From a checkpoint of a small class-conditioned image flow-matching model: 16000 steps.
Rows from block 2 of a small class-conditioned image flow-matching model, named by matrix and row number. Rows with one number belong to one neuron. Each number is 128 + 32 x the weight over its row's rms, rounded and kept within 0 to 255. All counts start at 0.
After each neuron's rows are labels from the 100 images, of 14848 (inputs lightly noised), where the neuron reaches its highest value: "top examples" is what is common among them. Only what is clearly more common there than usual is listed. The data: larger renderings of crowded toy scenes. In brackets: how many of the 100.
# fc1: MLP up (model.blocks.2.mlp.fc1.weight, 1024x256), inputs 0-127
# fc2: MLP down (model.blocks.2.mlp.fc2.weight, 256x1024, transposed), outputs 0-127

fc1.218 [137  54 183 133 129 191 195 143 119 141 132 152 120 152 130 125 164 194  98 151 121 155  83  93 106 147 118 100 150 129 154  84 207 166 191 106 111 135 166 161 103 143 112 187 168 108 119  80 180 126 169 101 124 101 108 129  84 166 146 178 183 190 108 134 131 153 162 118 107 108 142  93 181 116 139 115 156 145  91 194 118  86 127  74 128 154 170 151  55 131 146  94  89 168 131 189 152 105 116 176 107 130 139 135 169  78 150 163 133 124 124 110 128 161 139 128  87 128 102 103 123 175 185 122 133 141 168  53]
fc2.218 [156 150 143 178 121 141  69 155 132 152 141 132 133 126 203  74  95 146  92 150 137 177  87 124 135  45 125 180 144 146 148  98 160 167  74 125 173  81 135 172 184  68 109 112 113 104 105 125  92 106 113 182 144  83 107 104 176 136 176 115 124 119 134 189  91 132 102 172 115 128 113 145 124 114 163 159 158 147 133 133 147  98 145 103 110  74  85 142 118 135 115  91 176 125  70  88  99 148 128 117 148  99 145 112 129 174 113 113 138 100 134 171 128 200 103 130 115 152 132 132 139 146 115 126 134 165 148 129]
top examples: teal object (60)

fc1.517 [ 97 140 144 102 143 177 123  81 150 165 127 117 177 165 132  93  75 181  86 122 127 145  97 118 124 113 125 110 167 166 134 120 165 104  83 161 181 105 157 118 118  92 136 112  96 125 116 185  80 117 102 150 141 173  67 194  65 107 137  89  89 145 104 152 163 169 144 132  61 154 156 119 154  89 113  74 119 113 114  83 121 105 139 117 177 116 127  72 213 139  80 127 139 182 111 136  97 140  97 107 167 167  69 196 126 126 178  98 157 110 124 139 183 116 203 100 173 142 147 135 104 188 118 120 139 140 137 143]
fc2.517 [134 168 165 115  85 127 118  79 179  91 118 140 155 134  88  81  69 139  94 123 171  90 163  83 178 129 134 166 129 193 120  75 159 163 157 140 134 128 140 138  91 118 151 109  81 141 123 164 117 159 153 129 180 147 140 117  95 113 170 162 172 160  73 116 169 143  27 135 147 140  82 157  89 154 164 131 128 147 115 140 145 121 142 110 106 184 138 142 153 146 169  52 121 144 113 103 133 157 159 125 181  84 163 155 133 113  95 127  94 131 118 123 151 114 137 137 115  89 112  61 115 208 107 142 117 145  97 160]
top examples: light from the right (70)

fc1.343 [159 141 123 130 134 109 152 118 164 150 126 125  88 124 119  84 148 189 127 133 166 101 104 115 138 104  71  81 137 131 145 109 180  66 106  67  78 165 135 110  87 195 111 109 136 156  88 122 121 118 120 149 132 110 103 124 112 108 122 119 166 179  93 133  67 159 103 111 121 145  93 146 123 118  84  88 138 114 156  95 163 143 161  91 173 128 127 173 172 150 183 168  98 132 134  95 115  67  75 175 140 137 120 177 135  80 126 100 112 136 147 163 177 155 134  90 140 137 159 171 146 211 133  59 135 114 181 175]
fc2.343 [192  99 184 176 155  77 157 149 137 124 120 125 123 131 139 143 111 135 105 152 110 190 136 123 114 101 165 197  87 112 140 139 168 123 175  98 127 104 119 150 101 163 144 115 144 159 141 151 137 117  63 157 156  80 156 160 106 161 119 115 124  84  98 125 154 159 106 163 178  97 131 119 100 155 123 139 114 149 158 134 141 141 152  98 118 122  96 128 131 166 152 171 142 136 139  65 106 207 149 116 159 113 103  79 105 140 135 164 133 106 137 141 137  83 148 116 151  95 130 109 131 212 103 166 161  61  95 121]
top examples: light from the right (62)

fc1.171 [ 82 136 142 134 113 149  66 134 132 122 150 129 127 151 131  96 182 122 150  66 181 152  95 105 106 130 132 122 119 141 158  90 154 103  93 143  76 154 148 113  93 169 134 157 130 119 118 104 161  87 169 160  70 112 162 136 143 138  80 144 118 154 121 105 133 115 165 130 112  94  74 100 176 107 159 156 155 197  99 188 106 119 121  84 141 157 175  86  43 109 126 187 129 116 116 169 195 100  76 109  89 118 111 117 160 106 154  99 118 145 146 169  92 101 119 183 110  75 163  93 143 151  53 120 172 166 121 117]
fc2.171 [ 77 148 157 101  80 109 129  85 154 121 123 107  57 105 157 123  92 120 157 135  83 155 138 123 198 128 142  66 125 135 132  98 121  99 104  96 138 181 179 151 157 139 167 131 148 199 167  42 123 142 137  94 123 127 142 153 151 128 106 148 182 173 175 185 145 139  84 122  90 174 141 141 124 154 133 137 168 174 142 150 153 144  97  90  87 136  91 141 120 114 110 113  90  97 172 144 189 112 160 106 150 149 176 107 154 144 145 174  50 144  97  54 122 119 165 152 111 203 102  64 136 136 108 178 165 129 106 214]
top examples: red object (68)

fc1.15 [194 124 139 111 143 115 136 116 165 111  73 137 132  97 102 117 123 213 117 110 153 138 132 139 126 114 114  76 122 112  85  66 119 110 136  71  57 157  87 134 116 153  86 138 112 121 120 133 168 100  77 182 111 130 145 161 167 166  78 116 150 121  87 107 123 140 131 158 129 115 177 103 176  99  94 141 134 136  79  55  46 136 131 152 155 106 106 107  99  58 133 127  98 142 152 162 132 179 138 145 104  59 113 148 167 142 132  93 114 187 139 174  93 104 151 153 134  60 141 102  86 103  63 117 180 101 117 141]
fc2.15 [133 130  91 161 117 162  81  85 128 115 146  95 123 104 169 137  88 148 148 123 111 191 153 153 151 150 173  81 190 140  97  84 103 118 136 136 104 126 107 134  64 159 139 129 104 181 153  97 147 124 155 105 183 112 116 104 140 111 156 150 140 128 154 108 153 150 133 122 129 139 134  83 146 164 105 163  97 142 170 102 160 123 107 156 130 149 171 147  91 110  66 127 181 126 112 125 132 117 134  84 158 148 198 157 137 156 116 181 148 159 142 107 131 156 106  94  94  90 145 110 145 179  85 144 212 116  85 153]
top examples: red object (67)

fc1.598 [183 117 124 160 127  97 141 120 104 156 122 121 144  93 146 125  88 135  84 121 151 157 158 163 113 113 223  73 146 100 121 105  67 115  94  30  57 144 145 116 135 108  92 126 100 123 125 122 169 194 164 186 125 142 131  98 153 151 144 178  68 190 128 153 120 133 140 109 145 120  84 149 159 126 100 130 148 163 111 124 146 144 147 106 112 111 127 183 132 115 103 173 156 158 154 126 173 106 164  85 140 202 140 120 191 150 100 179 112 121 153 126 114  96 100  68 163 165  95 117 147 143  65 139 111  44 167 105]
fc2.598 [ 87 162  76 130 101 105 177 127 135 146 130 115 212 152 114 109 136 139 156 132 122 110  90 104 114 141 129 172 125 127  90 114 111 154 125  18 120 138 100  94  53  86 137 111  55  99  76 132 121  92 204  92 108 117 170  98 135 124 129 118  97 139 137 148 125 132 121 111 153 146  97 169  52 119 127 118 187  37 163 146 151 132 183 151  92 123  91 157  89 139 128 165 129 115 137 124 135  98 116 184 183 103 144 186 221 146  78 118 101 145 100 111 113 140 146 139  92  91  96 117 143 106 153 122  49 122 169 111]
top examples: red object (63); light from behind the camera (61)

fc1.150 [161 134  81 135 149 141 142  76 138 141 103 171 129 168 146 145 155 129 102 187 144  85 148  89 151 101 138  97 152 122 115 160 100 136 164 213 121  99 109 170 156  92 107 168 135 159  72 102 153  95 147 123 135 154 114 155 139 173 137 154 140 123 138  99 152 139 110 117 107 179 131 166 130 114 135 124 144 154 102  94 182  68 160 134 128  62 171 142 139 152 121  89 144 116 105 152 119  72 124 122 180 177 145 106 160 136 154 144  64 136 166  75 146 155 148 169 152 145 137  70 109 158 100 157 107 121 135  90]
fc2.150 [150 178 114 107 136 126 143 139 121 126 119  82  86 142  96 114 171 163 131 126 147 129 144  96 135 151 137 122 179 122  67 102 152 100 199 100 136  95 120 111 131 139 115 134 162 161 148 176 121 156 120 118 146 152  80 126 113 140 146 147  98 175 175  83 172 159 107 106  73 128 131  85 130 125 131 154 114 146 119  79 154 160 139 132 105 146 100 101 127 151 190  88 105 149 110 103 129 115 156  75 202  71  95 158 129 122 100 105  67 104 106 156 165 109 123 139 146 165 179 110 192  91 115 166 117 169  90  78]
top examples: light from the right (53)

fc1.747 [131 229  83 125  94 127  97 167 149 155 130 144 170  77 136 168 100 186  74 112 129 168 128  72 105 141  97 117 145 147 113 148 143 170  92 184 125  32 118 151 147  66 115  99 131 188 119 138  95 147 137 156  84 115 127 152  76 178  97 132 108  39  94 157  96 141 154 176  99  87 145 130 107 151  86 150 110 122 129 131 135 155 117 130 136 187 186  78 145  92  67  92 144 138  98 139 145 117 190 133 133 182 194 141 152 140 103 175  89 116 140 151 169 101 181 139 112 152 124  78 159 102  84 150 114  85 129 147]
fc2.747 [223 100  88 118 155 153 159 148  84 133 110  87 166 122 127 179 118 120  91 132 139 125 166 158  82 143  86 125  92 119 142 161 159 103 168 132 105 130 139 143  89 120 123 116  27 136 116 154 129 143 179 106 142 106 172 113 139 121 123 107  75 212 166 100 170 146 102 138  96 116 168 117 167  71 125 119 124 111 132 156 146 130 129 179 146 189 164 159 196 124 140 166 190 162 140 153  96 138 169 133 165 169 140 124 161 124 127 116 173 157 120  90 185 129  90 110 110 161 141 134 180 193 136 126 104 172 110  72]
top examples: light from the right (64)

fc1.286 [102 184  46 127 145 168  70 127 183 129  98 197 154 135  97 169  67 124 141  96 121 132  74  47 135 145 130  96 159 115 166 110  93  76 155 117 174 134 149 143 127 122  65 101 155 118 126 120 118  80 124  83  95 144 155 147 110 183 108 115 124 131 137 134 172 123 138 115 160 103 109 124 112 137 108 139 113  87 132  87 152 145  58 106 155 171 149 141  99 118 139 127  92 180 126  94 181 128 139 132 160  90 114 142 105 207 140 146 106  92 149 127 104 125 134  95 146 118 129  99 122  79  98 144 158 102 109 155]
fc2.286 [ 92  96 107  67 140 151 131 130 113 180 105 128  66 144 133 175 149 107 141 102 136  73 191 198 159 122 145 178 170 128 105  91 150 152 173  94 190 167 119  97 141  52 153 107 129 111 149  50 119 124  87 211 199 147  47  76 143  93  95 102 130 104 111 171 143 106 193 138  87  69 117 140  51  84 131 106 132  89  97 104  85 134 156 128 130 117 115  87 165 107 149 161 106 182 144 123 169 146 123 127 180  96 160 107 120  95 177  98  98 129 132 143 105 130 114 122 123 133 150 118 139  53  99 150 141 143 150 145]
top examples: light from the right (60)

fc1.288 [114 103  95 170 116  87 121  60  82 122 139 175 166 120 144 125 122 116 106 166 100 167 153 133  76 113 199 153 114  80 124 126 126 161 112 176 134 126 174 124 165  80 124 173 145 141 111 114 118 125  34 133 132  98 162 142  83 170 114 105 128 122 160 122 108 117  67 154  71 125  94 162 126  96  79 118 176 142 100 169 107 181 126 185 181 112 185 157 108 152 211  94 106 110 113  64 104 110 169 152 145 114 108 131 174 118 115 117 102 126 150 119 106 121 107  97 146 177 153 141 119 131  93 132 107 140 158 113]
fc2.288 [202 127  52 158  82 165  79 133  88  85 115 166 173 148 132 121  95 148 135 141 126 117 166  85 149 112 147  70 101 112 158 160 167 104 120 153  80 135 112 106  60 116  98 161 193 108 130  40 107  96 161 138 128 171 110 151 123 125 124 127 132  53  94  98  61 151 120 144 113 127  87 103 155  89 167  92 128  87  81 130 105 112 129 128 116 168  81 121 144  74 192 101 181 130 141 163 142  86 161 124 104 124 135 149 158 125  67  71  86 168 127  65 137  95 178 114 135  79 107 103 124 162 141  91 176 166 136 139]
top examples: light from the right (71)

fc1.299 [152 129  75  96 159 128 127 146  92 120 115 134 151 100 153 103 101  94 166 103 131 117 123 123  59 160 182 110  93 128 111 127 145 165  96 108 146 107  63 153 120 119 129  93 172 106 101 117 144 140 109 113 175 126 112 108 109 126  99 100  94 100 173 200 168 179  72 115 163 189 116 143 145 162 143 157 155  73  77 145  94  95 148 112 132 140 111 108 104 163 175  92 113 134 123 139 109 140 154  87  56 139  98 120 149  92 105 160  78 150 192 132  89 103 100 131 170 146 143 163 156 120 181 109 146 162  73 101]
fc2.299 [168 127 133 137 161 155 134 115 114 149 157 130 166 128 122 119 106 146 115 135 200 115 175  93 112 139  75 144  88 159  92 135 126 128 145  95  85 160 117 111  70 148  76  70 140 126 104 147 144 151 120 120  96  82 181 111 121 122  82  86  87 124 101  69 157 118  74 160  96 186 112 143 100 134 170  75 158 102 113 107 148 111 118 146 135 158 101 144  73 118 206  66  88 122  90 123 114 118 167 110  98 190 103 181 186 106  87 116  74  90 159 117 114 164  94 147 114 106 103 152 129 145  67 128  97  79 123  88]
top examples: red object (80); its colour: red (39)

fc1.337 [179 121 165 106 174 119 117 121 156 128 117 179 205 150 177 164 154 154  95  64 119  61 129  62 208 115 127 163 154 123 135 139 116  90 213 166  90 117 135 146 113 126 111 120 117 164 126 146 140 128  88 103 216 121 119 145 195 165 123  94  78 162 109 106 127 145 140 141 160  97 159 122 154 128 153  47 138 151 124 153 127 193 162  96 141 104 131 111 103 109  88 145 135 133 152 173  81 120 158 112 135 142 131 105 135 195 129 181 121 113  70 143 185  87 106 155 156 137  66  74 109 134  81 127 138  91 116 107]
fc2.337 [173 134 141 139 203 113 129 134 106 114 174 108 126 111 156 179 139  75 112 155 121 129 117 158 171 142  83 106 108  94 137  86 165 166 180  93  91 116 148 105 129 153 113 136 135 158 159 126 104 139 108 208 132 106 112 146 157  85 102 161 158 118 147 121 117  89 153 115 162 109 130 115  68 139 125 213 135 198 115  83 131  89 210  71 171 136 114 153 183 151 127 139 159  99 120  84 151 171 157 160 114 127 175 102 101 169  67 117 140 143 126  95 111 100 157 154 131 109  80 142  96 107 156 116 143 158  98  82]
top examples: red object (65)